{
  "dataset": "rendered scenes of toy objects such as cars, trees, mugs and chairs",
  "horizontal_flip": false,
  "bottleneck": "kl",
  "encoder_arch": "convnext",
  "encoder_activation": "gelu",
  "encoder_drop_path": 0.1,
  "decoder_block": "basic",
  "decay_fraction": 0.3,
  "warmup_steps": 490
}
Rows from block 2 of the encoder of a small image VAE, named by matrix and row number. Rows with one number belong to one neuron. Each number is 128 + 24 x the weight over its row's rms, rounded and kept within 0 to 255. All counts start at 0. Numbers have three digits each.
After each neuron's rows are labels from the 100 images, of 14848, where the neuron reaches its highest value: "place" is the part of the image that holds the peak. Only what is clearly more common there than usual is listed. The data: rendered scenes of toy objects such as cars, trees, mugs and chairs.
# fc1: MLP up (encoder.blocks.2.mlp.fc1.weight, 384x96), inputs 0-95
# fc2: MLP down (encoder.blocks.2.mlp.fc2.weight, 96x384, transposed), outputs 0-95

fc1.331:142144116115112127118145141109138148154110159115133102115101111147174133067137170157112145124112108158132104132107118109107106086191102160147134129107111135141159127105150130116121152164081143122144141132125140138137120133125139148102137138142108108111131137018144153138157158092142128123
fc2.331:088116116101121112124137110133113189128105166130118092136101183170117117100162159117111167111137122124111108153137148147125128143124142117124152117146122077081119144143131147071112147155160117141132114132168137136123107125109110132111167118125168146137134100132121118106142092210119097144
place: top centre

fc1.13:113103162118104132193140128083123130151121146139086128148119138139126129104120132105171103131157112173167141105083117126138121106138135144134119124140145154110152146130142096154147120094123102118089129199126157113118100119160121116109140105139094121087109141108174163114181122141103087130
fc2.13:131150166119091151148109066092090118137109113113157117135160138093123138116160132096080140133152113141129178176138120132154102107140123150126164167152122134127132143155162130115119158107094110142138093091145148109162106116091161116103154127146130128110132157117133156115121099086123169163
place: bottom left; bottom centre

fc1.192:170158135108130112198107116145171104159113145122133170124104134100132150138086130105168137088104136134123165125142143137139142136098119114121145153156140118119121119102117159169121115147119136125109131135097089144064157099114115115091125121155122124185099128081139139154124093152155157133
fc2.192:136119087139140099117148132121094134166130152152101112102094148154156146073125149112089121136092125122152117127141111131169100128120130162136141183172177126083121136110119138153103122106145119156141114150141116166109166125139140139072145092128115181119102106173128087109125146131134133120
place: bottom right; middle right

fc1.125:110140137138097135076181119121109121135133145145133084112110126136174125125100178129145170140095158177122157140126102117177118132112109098122113137160102142106147071151165147109106130164153104135138152158118112123111147151135088122122085088163130139139129105123087156149137141101130122126
fc2.125:176106109108140131103122100125162098148163122146125161136104161182135092101125160130150120142128090122137092128137108155154149150082135140130115120155119100102167096105166156149167130151119089136131122103101095100147097145130181143127135143137139101115122140165102090102152133105120101098
place: top right

fc1.160:120121125076129108143102135097126129147158129171141128067146165161130128076094098106138141112147130155132092135134096133131098127140150177158148121109122106075108151133117119114141126135138141108110147204124110099125083161150121111119178135104111106145138081122148111131123151128144125129
fc2.160:152134100110131127156161116083132118174121147126172136111148131123146146113108101058118111118157146108125130107144121121138141108176162151160114096101122106097135127114116161142137119127101174175097093082131107156125121143150091121130178145129122085100124160132141139102151125116104117172
place: middle left

fc1.200:116148108080127150125152123134093134127142110115173156083073142150152115112151103178119126095130160114128140175148087123163059119140137099121128117130132116132133155111168124133138105142081139132125131135148143164113148107096098177137112109110126140106140095158131161173133124126159126148
fc2.200:109157154181131149115149114138101149094114155098117090101137103109155135181137128122149150103132107121105100126133125132127134132132149151130083113167144094161089140148102144113112118158134126128130151173188139165144093071107122136081110119155135124135130115133141120153120147077079123132
place: middle right

fc1.174:092123079102138159129115121173112100129149127172123119149127134140103113133138159124169137136119102136161098149130126146137117153123142139124157128111147109138111153099085108159116167146104107142158172110069090099123132097141147066115155111113144153136116096136128112110110166115193136130
fc2.174:110141070146154127141088118131105125102128071145111130128138165077132081117107148146096097096096142139144114132115150114171124176102116113139146110158171154123137132119112152140147126133166137164119154157129095133133144150106136192158112101145110157118116129116148129105105159148108100150
place: top right

fc1.70:113114151162115105107137130096118132167092177126122132101107110109128138140146106156176136141120157082127110081118131167091130121129127101119105131112157112111140134126135135132104100105127200117137136175114097103151143143109128124110164131084105074138158124136173102105129155078137136138
fc2.70:100156110091136109097140124128167156143112124155156138127138147129074170120174118106130126149134095082098112130078158140171113127137142099085154140134166081141157118165104088140125155114129140121117135107093107150141134145067165169141128133104118118127105115139158128116124130129145108155
place: top centre

fc1.75:119144135146138090106093136134110107113129114137164153128111122130111146145205166123092115166174145103124143121153100132178156153083150130130124171079114088142142144109154119114085118155130112104145136089142134092139120098122109138120145108114099131094116095162127113126134148162141168125
fc2.75:163124129140114102138183135145112173151143168114138157141138136199144122157151123127186079086153116127123156149148117126180115112130117116095097126127109092114099123101146152132146125118074103161143111146139154132164115097116151133142102128081108117107124135119117099120099130115100143132
place: bottom right

fc1.92:104094121161158149129098122124118122152137115102148113150139093123128116132106125121125147126143105105073145114105153157122172126181121144086102112133096123158095132160172194081096114140094120162118108107138126139099127108172107122150104165103150135083131110133143156108130139103139139102
fc2.92:120127116103141106118115133121172184125138153111147116125154086161126132111126126111147126128102126111127117118179137129135106125177124140101101120086117110141084172128150110111158186119137071129096124097147132154153092126130164106080114142155153151099131138136153135162145174153156123099
place: middle right

fc1.42:114096093158088139148129119102142162152116124096130098148100079110143133138142111187109198127111119121122120134143112119117117143141166124090105132172170111160135112095130105116133101154157120139102146149105160182092128172135169146116163101145130130134092122101134122138109102127128126122
fc2.42:154191095100136123141133101142127121128114081140136138175118129170066111151136095161146138137135132166083081127081175106141097154080138146118136082147122152158144153141104110117148118101150123135141127149132122103138103106139102144114126098160168111102123139144128141144115111111132142137
place: top left

fc1.223:141114127134139154121095090193144120108141152122144143160160153119140073160105138124140101123122115154130123114106131125129146164118139125125116077135111144126111109154175124108124178120122115177089104101109100139089143092138110096110118156109104111157141104116173134159144165156126123076
fc2.223:156164142108126154137137159133128099111127115133164146095101110133125106135136121127132116165117122171121126145177164151134109111117150137135092106143099142103093110124153143121112128143146051128124098125142135077060112137141192119107146136165132165126127146160149103103120123127158087113
place: middle right

fc1.240:122112112150164114111092152176123128122107161147163103148154147119137147120123131107152116123077111168146156172148115136111117119142132133137141141117150128114097119126112101093108110121102049139151211103102127107132137121104137143101145116131197126112119127086115144117135119115123113099
fc2.240:119139105130125156113128134174145133096175123151118121115139158161172177151152118128084124129096126152153118110148114112136187109140138133107138139115086092138156140134097111096186153111141072074121089154123131147150114111125138146135166104121141124092149103103124110096105139124147129147
place: bottom centre; bottom left

fc1.55:145087094122099133099184133130112162141142115092097150135123146135145125150129141030114103102106134163118164115135158138180124146093117122155111118090108143135109096085154158129136132132158127155127113115107165117088137116120104121141124108124156132114144154151129160125119127163142151151
fc2.55:121103112139158183096119095123079151145123146101135105113133121156120101118132111128175128167098144151158136179115133078150126117104103136099080116141135081142140120147165137122104103114129107106114105151129137148109116124160127110114119128112140198109184159142118133112118130117152166158
place: middle left

fc1.201:121149143088171119146166125119086118150123138149101136156142154104127140142133112130173117115138139092107101111145155159107154110133134130117140169152114142142119123053070135142132082102078170174123149106133120138179143140082116157150129120100114095143109137122135124121146134106146151118
fc2.201:121122111149129176157119103130103086156128151140102106113122088123160109147151116147087139088118105118113114176121119145119177138163109126131086120071120119175109141126113138098137088071132122144116117155139123155148107120188131114106088136166143146144144114130151131144175125126152137129
place: middle right

fc1.316:136114117114119090113177073130147146177112096132152155126125129169162090131123128123146142165135204109132140079128136153133145125151116088120147072129137130124146142125105116171137122124159136100111133145119124126138138112132072112092142148146112110104144137186131129140134159106095108143
fc2.316:141137136121151201111102101112106111134087134145100138170117105097160123091095124118130145136149064152101087098120161154141124131108109145157119102118131130090108169134092128140130167113143140124130167075098136134134109145125116160129096153099105139132150166157149136144133153143148144144
place: bottom centre

fc1.322:116144113139158143133137105119116101073140117148139164110145123139174131157162115113151089145099146134140105168116089130129104139114130129075151149138111122134075143125149158123096169139126114120135084142165104107101121119120115140144184203141087095110139111112118108126094132146138150115
fc2.322:052127115164145121172139151136156138150121146142139136159121152104123130135154113124120085118088126102094099083132174129130103116185103119145115127111143092107130135109117129154141123107159142112121102138133152142121124128168184166166088108119112127096146129132132118156135184110143105153
place: bottom left

fc1.208:116104100153118163116168122126121124120135094131156149111180116132118113067131087117127110122143136104113132139149123138152158119116157093175145120119086076099062163108125170120121162105134111137126127111096176112136146123137096128144123130147170135132108118124143104115166157167136160140
fc2.208:122151123097149128105133100133142159083129178135139170129130110145119124131087145074161143134104155088116115146172125138120141109136144114089145105121098107127093197102120144165176117079121087115104128189144110133125140111134158144146129123122149105109148128106106121141125098119128160134
place: bottom left

fc1.296:109109164113156147141128134119125114142136127074133137151112152120116140114117144084115170144108179083145115134164099114112131131123134141151143130107088118100117110118147112141103124124189072140102154107149162109122129097138107102100124140139132162172067105155128105134101173166157142120
fc2.296:128073134117106166129145125143117163143092087105165169082140155140119145143127177153120072116127187104090141165135113119142103127153164118149173104086102111098099140121135145145116138098131128146113127126125154132086152116100113151090128127091123110108123136148122142119157117141113154114
place: top left

fc1.97:129127100120167131109163120131109143124125147124127103171085131148135155145141093107116165097142125133107152110134165134141066136115125114122120137104113090099107112146123108092144104118127156125150173123170153126116128112100137134087133095165155149082132211126086117121148143134162103140
fc2.97:131160131119094137137103121120144136090128078147155139119109125105115166095099098118157096126159131131179121139133109156123131106052135120102134130136174135068156147165156118120163118141114163154087132109143136142150111154115147167127169146143122125138131093132122122130146145109113071117
place: top left; top right

fc1.141:113164114155107131176096123114107134130133159148083121122103141127142145119137119169166116124116168136102116101103119119110136143140140113179112108129142161167121138119066083174147140124147104133134135145125083140108114090123111127078157124104127118130135124173116181139127178128176121130
fc2.141:149135146135122159161152112142160177128156097126161126165120125177123132133105119122116125097145133132135121163154136133133098121165075088098116120153120110125079143155125108091144141141111161136116094126142095127120078101127152174069172157121111119100148139149153148132147119097107160123
place: top centre

fc1.69:142133135110148141135141119115142102117159151095151121128098152128133126145142148096129138114153136125108134142133159101156151064154124119096139134137126083095161168125164149133093178097135134141116130109075138144103065128089144141110133133101115132122128104114094127204122123178150106128
fc2.69:135123141113129092118109125128078162122116128128150137120135172081132126132115140142120119109127120117140086126139159133143136117128162114108162125082114086142159141114134132101123130105126182170138114153131107163184115120116165107131108095115118149135140103156178068178178112113136102093
place: top left

fc1.310:114113123152111097115149103103142117130080177112138130132131100112130044137103132173166134181154144117119114117117134092126117102160133098119114176167127081112133138154092123115137139115117137077148160155148145107133132147124143131128108118157130110127147150129129091100151135118142088170
fc2.310:127102146126128093114178097135159145119164120106143130159121112157111091141128115130078123091147134114147126129174120094147141102140100096119142185147129117113127118083096110185161096104137151142143135119124141133126184111125124142152160167139141167104094128137121138127154085108121108091
place: centre

fc1.197:135162126129140152113182101139105132108146106131151168115103107117147117135114149140146107138105126130133120130119095129137102183086144140094145158169138075174119132111072106134096145153140096106098119094162144095146151102129132138108170146133170113108129114110100111138087127152143170149
fc2.197:120130109129128184154111118131139137138136137149125104106146131130127106132152136150139112103080136116139150169136115095173113109135142123096134118155106063144122131152096111173127159096145118139164129178084126141123132116129098185180088094109115150113165095109127144106118143126126117081
place: top left; middle left

fc1.339:108124146122108068124144128087137109121138149094132138129110126141130166154147144117148127144077134137107102126156144110096115112141141142128150118181129086137057113111146144161108131093149150111129180124168143144139130170100147156115115132081161116135144102137072158133139160126126098124
fc2.339:115099111175114167155126128112131158178180153131119104068110107110115092114141112119153147148113140178118137131128120129133099164138116130156131171081102146109125080135139154074093136135122121154114088163129136131123120146132138123098088170106118135132161122120097155120105149128157132124
place: middle left

fc1.262:131077114158127101117165105113141155137126119121142139104097110105144093141112122075152146126167159157148117131142132124164140108126114036150106127136125124078130144126144136125122136108168168137121086121114111096118180135119100114132133129135110116107147171149166093103143129168142144116
fc2.262:147105143134158139108111121145165193111124075124133155182116132151142110141126113110133138086136101152130145127142151110111168118133116092118134135125099186089148145081135164150152118107152130113116165121143140071113098137155119145150149110115110147078103115113135155127107095144092115118
place: top centre

fc1.382:137130125119154101164155113105136140136157130131154130124117102151147151121134045112095152100113100135128140110155159130149110132161148131142163150089135151113146171119063091115100102178133153126082091121113153097116122146148146126111137139108164107125127140085148100127101115100136112148
fc2.382:129160113115100144139092118126099113131114105113127112159160101134072128131117121131131105147127149109140133118193149147116125110129152139092141141143102136073113101073102130166108143111119164154131098076109132058116110167147112158118135130122164115130161125155141121113134150164132140169
place: top left

fc1.204:103153079100148153144158086114155134108140124153167142100106151113122140090126074108111113125104170123122127111154160126091131140139123095126158184134147132150144097120151137146138146102151094152126117150155114163109143153102116115107188118150138126138181151114147143134112131125100175156
fc2.204:137133107088119159128130106119153126142133087139149136158123152148127176112113089150115123131106109105082138101109145097143111122139154122137157090153159073104122125169138119150148163081103146073084144151132135101096144121109141113136172139182114136138109141153151104121123136081151139137
place: bottom left

fc1.221:103119128129137186120109131097130121106147155176130103127127117136129132088135185152133130116123115136122135130160148118170174101141105158127137171139163129104168151091079117062116114116111159135147079102144139100103099117100179104108141161137109141130118141139134110119121104151144111105
fc2.221:103128120123128197091123071124132160147217150142132108123103129168124089137122127146155140107123134125111091123104142150136099110113117113131109117064162121107159142147134145145109150162168139127138148136121146112085126107174119102099114129128143122102149120136080145137130125148123135114
place: bottom left

fc1.22:104162087075123099175114108138122125150077126091136168086150152113127142121155147147158127121116142154126112126147137150146117109146143135138117169157103110090135186120094106113134168129124094135158164109146093117131110143132130147062119132095096106115123118154151131148127141141102162135
fc2.22:119118106168119142138163075176151133124153136100108150148114105164101138130133122128141123112113127125138088130082109138145102126141137136176098118161081082155156152154124134145106155092105096160141127145130141112101124164140154133068127125090128135075142138152144107104118155147157149109
place: bottom centre; bottom left

fc1.371:158135098123151140101114105130093124125129123123137119113114137133170126134147118130144110135123101150128113149133125120130096148108146145085148130160131093132110122162119132111127109127121108138179080111107122122113098180138139144110137200128100120069176180056113115166126128171138133154
fc2.371:128154147131144108157129091151119126128080159124117124151155122181127113109110142148160122122096143118156067136116126137153119152163111151111109105166112110145160120101146179122160113110129180160149123135123136122119116116066118111120075090121095129118125135149145141149145150120135070088
place: top left

fc1.317:081157147111099111158139122109154147169106156134122100140146156136122127125126152123205123118129130192089148090115095115138126151167127124133094137118132160089148118096170101156132133116117123156096148127126147133128072135131127123105132105139104121133122093102159181110134124166121097127
fc2.317:099115135126093147137088100144125127114114100098128117165126169200090128100167144156062152094118142143117109149117140138138124098153155124136123092159113112122160128154130134110155122106106085145115123135115130147156116120098164109109183133141126144105123164156145110091126133093100159137
place: bottom centre

fc1.246:143087110166058106135150108129131126088160140102194087149142118095158141127122146129112169130133109135069166121114135126113102142178151134121130112119114147140158105151169103108131163125156094107111130129145121096116115119108117129145111131109135125110156138118138154057110121122131143124
fc2.246:170147136116145113086126130124111104135140129125165103085150098125180152124140112147131185155110128135141108105141098145092172153196137112117112136145070135119094116148129148126155164117120122143125105128133100112112111142127147120160135103106133124139124123171095197112093123116095114118
place: middle left

fc1.142:125115139140165146141136112119140124103115109109108146150149096095128135159136152196112160132063122108089117096139155118133119139143115147085127128146140150138157138116101111095138106126080111136127164084154124132130140148125158119123144155127139121146132199066136084150131129082106143125
fc2.142:114135153161107134132078116155101123135150100135091126123147108077139104105137124211151127130092150154125166134098132095134077115141131101134125124115108124144104147164118120125106102126193113112133123158125126120145141182098117120108121135111139110136121088150141154143111152168175132108
place: centre; middle right

fc1.9:146091123125106125134109162151130139150187124136138130137118136118118151074078123126124146106135106112155113089111097130104141114137117139116116139143119126129127136122083128134072156130124138119139122151170139118114170142136144140135107141108114127079102162153142171079184147155166113058
fc2.9:118128117111096126135124133084145145129125123084153075107134146136116123101113097177148097099104121097140116101200144157140128131144098105097097141111132147119092167161124139160155179142156070121155131119150132155125142143130120170133119103108145127172132150092114114126123110152137095124
place: top left

fc1.269:157138146127126135092137124120118131158113159117087095145142128128163157177129166102115142122118086146092144153111127112116128137163127164182145122118129093113122181121155098126092120105095147151154138144080133102149129090140094123121105116123121122118075112110128189121115079133129126094
fc2.269:127120154127110116132091107126123152108166133119164120112120151166112148129151171130123131130141147135176063088142133145137138152163130092133158124112138157095160143108123135113138125106138101127181129125108144122067090099129175176114128084093139117078130137144098136102105138145109113144
place: top centre

fc1.124:088151123118118142138150140132131134116108120125149139125060152155086125124157117129135077175100174158121115140160149131128129161130130048127121156132157149129144124099122098135158173133118105146116143109158143138160127115118139141084119132144103156123153129173157133090114119128091173117
fc2.124:150126151136067143124084120168156123138112106155141160166111148098133149147120134160139146053072126143132126132080125123111112124153159136098124131142140125116106114168145144143134178092133119127136181150124131098126108131117176101123129125112103147157118137073136118114108125125144155102
place: bottom right

fc1.379:167089121093134140090150113144142130143101112142102113127144153096136021109123132121146139125192138118112150129130112173154131130139101098120127106102121145103118117133145138130155137140131104140111160145134159135138110120132084106096167140140153135103129177133117076130131125096125153106
fc2.379:165132098111112176113125118159168118156175139144094089157114100188130093129080140128139119113159130150130107121138138166123130125100118111116126130159104137149103123144097141140218123132139108149119143122076125114088131107156122130125132161128149103127111116134094119132114121173096113121
place: middle left

fc1.367:120140124107174124165116124090171131145121141149112078149139139147118129101095110092192124124127102167126125103109085131133119142177124148107137113146155158093168124120179101170134108114135140137098100129119169122092113114113116137117138099155098104106139108112149173102113147123121092108
fc2.367:134128127125081178152123097112120151137099103108154119135128175164120099125155131120096124118167142149135131129145121152153139091174156132103136118118104131079123120126130131122180118093091129149138145142130131160143108102102143121104197141153128130133124147166142119065120089085092138124
place: bottom left; bottom centre

fc1.84:098170128124056113151164115109141146140085143155111088126138142135159102108128163143184110143119140183119162108133093124144154145145131124106098143153127158105132113119131091144152141106127123151091160117119157125164064145138129135106155120137109134134116086121153153129138105156107151108
fc2.84:099114119096100140147086097141132105117102082118121102186143145186105127109148130129076173092095138132107119130098128170121084127118147112130101103151125134144152121152133119124159099124118114139106143133107143099178122120122196112120153125136128136124137170155149115105129155133114163156
place: bottom left; bottom centre

fc1.4:140110143123089086138167133094151163132099153127127130108134159129136122114143114137138131134085118124115168152133133127114104111133128121074129113169135145146166153129134124119134144108136104116152090177112201152130133145132127109126126104128110107094095184108158103064142119145128120188
fc2.4:134157133049124102103113151111139163096150117117173105120169087111125116076110143146139132130091111087152089160159134146166123122121122132119136142145121161122158144143134155151126143156104090128147133127125117102143162136129125091127130061146141160136125110157149134119096098138099150154
place: centre

fc1.90:124131158130124091164160126172146158137142135085102116137128096128122175155119088084095109169092122115133081140148104142108116114105124131151126112154151068138129114159136128118105102124070159126129170132117134141105112139125112166143144105149136104101138115116145141135115140189170118145
fc2.90:149105155118126142138081095148161149147109121083107139149126114164089108107121125160136085176149138112111184125183142094125119132137107123150135125145156150132144093099141163149135113103115150142122094100135134077101161179104125151119118161112109111131139154113100149088105149132108118140
place: top right; top centre

fc1.261:094157105118164137153119046137125135129130097115133145118180126142167130138137110119123125130083137119120149095143121154134130114094096133121108168149099135108128134136130124159141159141146131150170105173137084167128125114082117122106138104130089137121162138113116161120125159123084192142
fc2.261:083098130073095159124159065139128109085152126079152102153114135145122133119095149132136114139073141142113123128135124148127141121130135130163151106143176102078151119111108126155121121129119151087124118126117178132131173125167117119137127119097117126100118123160143138092111162164165144130
place: bottom left; bottom right

fc1.243:110112104132176149087134136134124129119121126101162145122135147121146106127119149129139134083073085110097128136092129118115131107076121104152115178113112122118142122146088174113116099138149109131136147124122128113083119120139112120162105090164196121140156183113129164116083143120142109151
fc2.243:133111119116122189095164110145119176102154142146120139132146142140136122133139153135120128139059163147077137163153136120130120149104128125124141145125076097115113119094116127156137130121134082106105093130096130146116107151107138144168072136140169137087158104167140080116114132114152142138
place: bottom left

fc1.165:094130128127158143137136129152110119140110086126135175135121146102088145120140090123184090176104136141129106143155140138115117141141132122122131141130155143157146117153076107098117187151129083144122114147155109128141159102110110143091111121133054150103115165121141148107136139113076158133
fc2.165:126122139129114116141114153144137105121129132141113149129080160083140116138103115131063141091119132164146168140130152105144172129149154117144121139129180135132146113148119137129092156117113104132111134111179149095140122126141141127106110121120057135169123069089150128133121086157182135108
place: bottom right; bottom left

fc1.237:135131106156159152125157158148132135103130133114163132113124144118112130118096095158110157127120167167099130139117141115132105171124146054165136171153154069175170112125104130097077148105122104150116157124117131160131145172103087122141148127129132101132108115142157124116114137137097139106
fc2.237:123132117141118162118119151141149203130111131147121121132135159145117126101131095113134108086130095149096098158075145144116107145125135183132130101127108144154081131133107149161163134113139152103100122152092116165113123151130153081126106134143106135131107137133187113097138125099187113103
place: top left; top right

fc1.318:152132107132123150128161127115106160122131160071128100145107089118156133131098128105074162097161127132135140146133085133105092125131115112119123163168122121114128113137181118119114096113194133126220129147163128121088128119117123145128132108122162121096137145158106150126127127152126122109
fc2.318:132134134116122196152131092116132126146133105101133146172143137208108147138134108142181176142137130142142048125114121158112179131110148127089098159172136131101130108076138137113147105105123135127132103120123117110113116118139155129094113125122155111128129150134103094131127126108110112126
place: top left; top centre

fc1.332:111114122103113113146147060103140160165111123141137130114171111167171139085133123107144136073116123148121132130097134118132138099122119190134114136127099135112102149142131120093134112167103116101110160175117136131147122129098126116140156189148121090126108158081143130125138146091117102162
fc2.332:121160151095119145117117097119127102141164118080138149123152140108147132135096127135120148164113142116157138104148129126138131134158118100164176111128095105099131159158131134085073125171134146121128109096117126147147102154110133128122176107119136132098074104100126153094134124189110114188
place: bottom right

fc1.114:149131152110118134130133125122153134134140148121103095063169140108102112113155136140137137107114080140178130111078163132118101138129140126138083107156126151114097118121122090118118140154087120160177114175129179116114155158156105133115096131098131108082145136108178131129146159127135103117
fc2.114:116118130169109128087112086109133145104068174135125088136169130102133109139151130100114140147086145183137153163137113125187121096112127166119121113139084133133140147132119112097096131156140052121138148086148098142129127140114141119115114121127143162130116142137145152138139094126153135106
place: top right; top centre

fc1.220:120112117117158164125151156131136138131103136167117122079110178131143129177080129144113115134114123109106135108141104122113103153148123166152123114108152111118126131138157072069116153103156136152121126109116186132111085117106139125103088136135128118125131106132161145151131154114197081129
fc2.220:124106134129125138143122087139098155164170151145107139133146149106143111142127136115080098109134106130130094120158131193118169161147125098081155104145112103137110141104117101112136143095161132139150131162146086161142104112155113146106125137108129110129122137111167187117178106116101080135
place: top right; top left

fc1.6:133133098129186152122161106135130142081126142111134140129103085125128135150130129154111141077097109105097124121090105147114103100111096116139141167125133162115149113171130139106153096132148141122149153121148137132100120117122131119143113109161202126148160207110117150137093156110133133155
fc2.6:108105119121146216120131111169122148114156078144100138156137099161111159147129129149148136156082167165090133132130137181122123130130113128131150135129089075102119113092115138118138124101147104115108109129107089093130115140110146103145091156117166134117155114150140103137108117130153156138
place: bottom left

fc1.344:138161133108096097192126149080130129141143139138109115110156135136162123102107145119178130136110078153142138120128121119135140100181126161111139114160140143107159138126149099149142100101103111142100127119105143142115102111148158111111102104130099089070112123104163168108146126102130070137
fc2.344:161129150124088162161111103107076161172128093138145160120115156132079123121153137147103116117149106115124151114138119176132119091157115132130150121133129151093137140129142106129128136096108115173135087152148118133144095098126126108141184107125182105113105160162115138106164121104094155156
place: bottom centre; bottom left

fc1.303:138132137164121156172118108108134133113127127131100161118150122119132097127080103120195154084094105123112144095146132106154130120161123132119117139138160122098094150078093143121121119070146118145149166129126123165138133095075138131068115120148132137120136124115104114140125132136191112156
fc2.303:156149095128164140126147133164077146148116129157144110113114148140138116121128145169080053087139123126146096110190099151134125131164148142106157108152111173092133120134111132095145131134105151149104113103159132167079100145086117144122116158105121122109153114133134156110127141132125139127
place: top centre; top left

fc1.161:189101091151141125124169117111109146160121138110133132143127120127142124084094159124129116078086133119145128134076106104115104106141125180131099170091115127138154134100125123123129187160110129153162126132143122172109145164092113123158130129132136088121145138071148152120134147096131125142
fc2.161:082141156070142134123119069130065121102130143181111113128166128122110157082123123118124155131109155132112123134126113085185124169098120135154126168140119091095116127149141108117111175174149145100133132137107125144143144168101127105127149134116132147151120128121134129096128128165095139135
place: top centre

fc1.377:122140093142112146113130100123140136111121122123125113128086139117139145173130054117100118123139116164108173176135099108099132127129170118122134143135095098159133097132153116145147120164141130120127146069101163188103126112139115170114143111149102140129145101159147133086117167142161154156
fc2.377:087113153100190144141140113115174157071131126148130110123153131146092072145125109113156134099141104163126127117066159145097115111117120134142138145113099119122127149148141102135116139169141125124121160142118104107114139168114136152111144151136120129140164149109122132116082152182086166115
place: top right; top centre

fc1.346:110182130104118137131150135111152129155078141127121143141133112124132169166141113066147147115115127169130107085147068100122097092150175157088128119141137109155144099167110124114117074112144129125153144120129131096136131103149114104107131128107171164128132109104132165148097160136114138130
fc2.346:126111161145148145113154152099175178128169102137124124081109141109087131142115148105121128089116081183141088134098114157140126083134127093143118126106128134101152100136110147108148105150155116133120149151151131112149166092160100146121133098137152110109083107132164136134101121156141164153
place: centre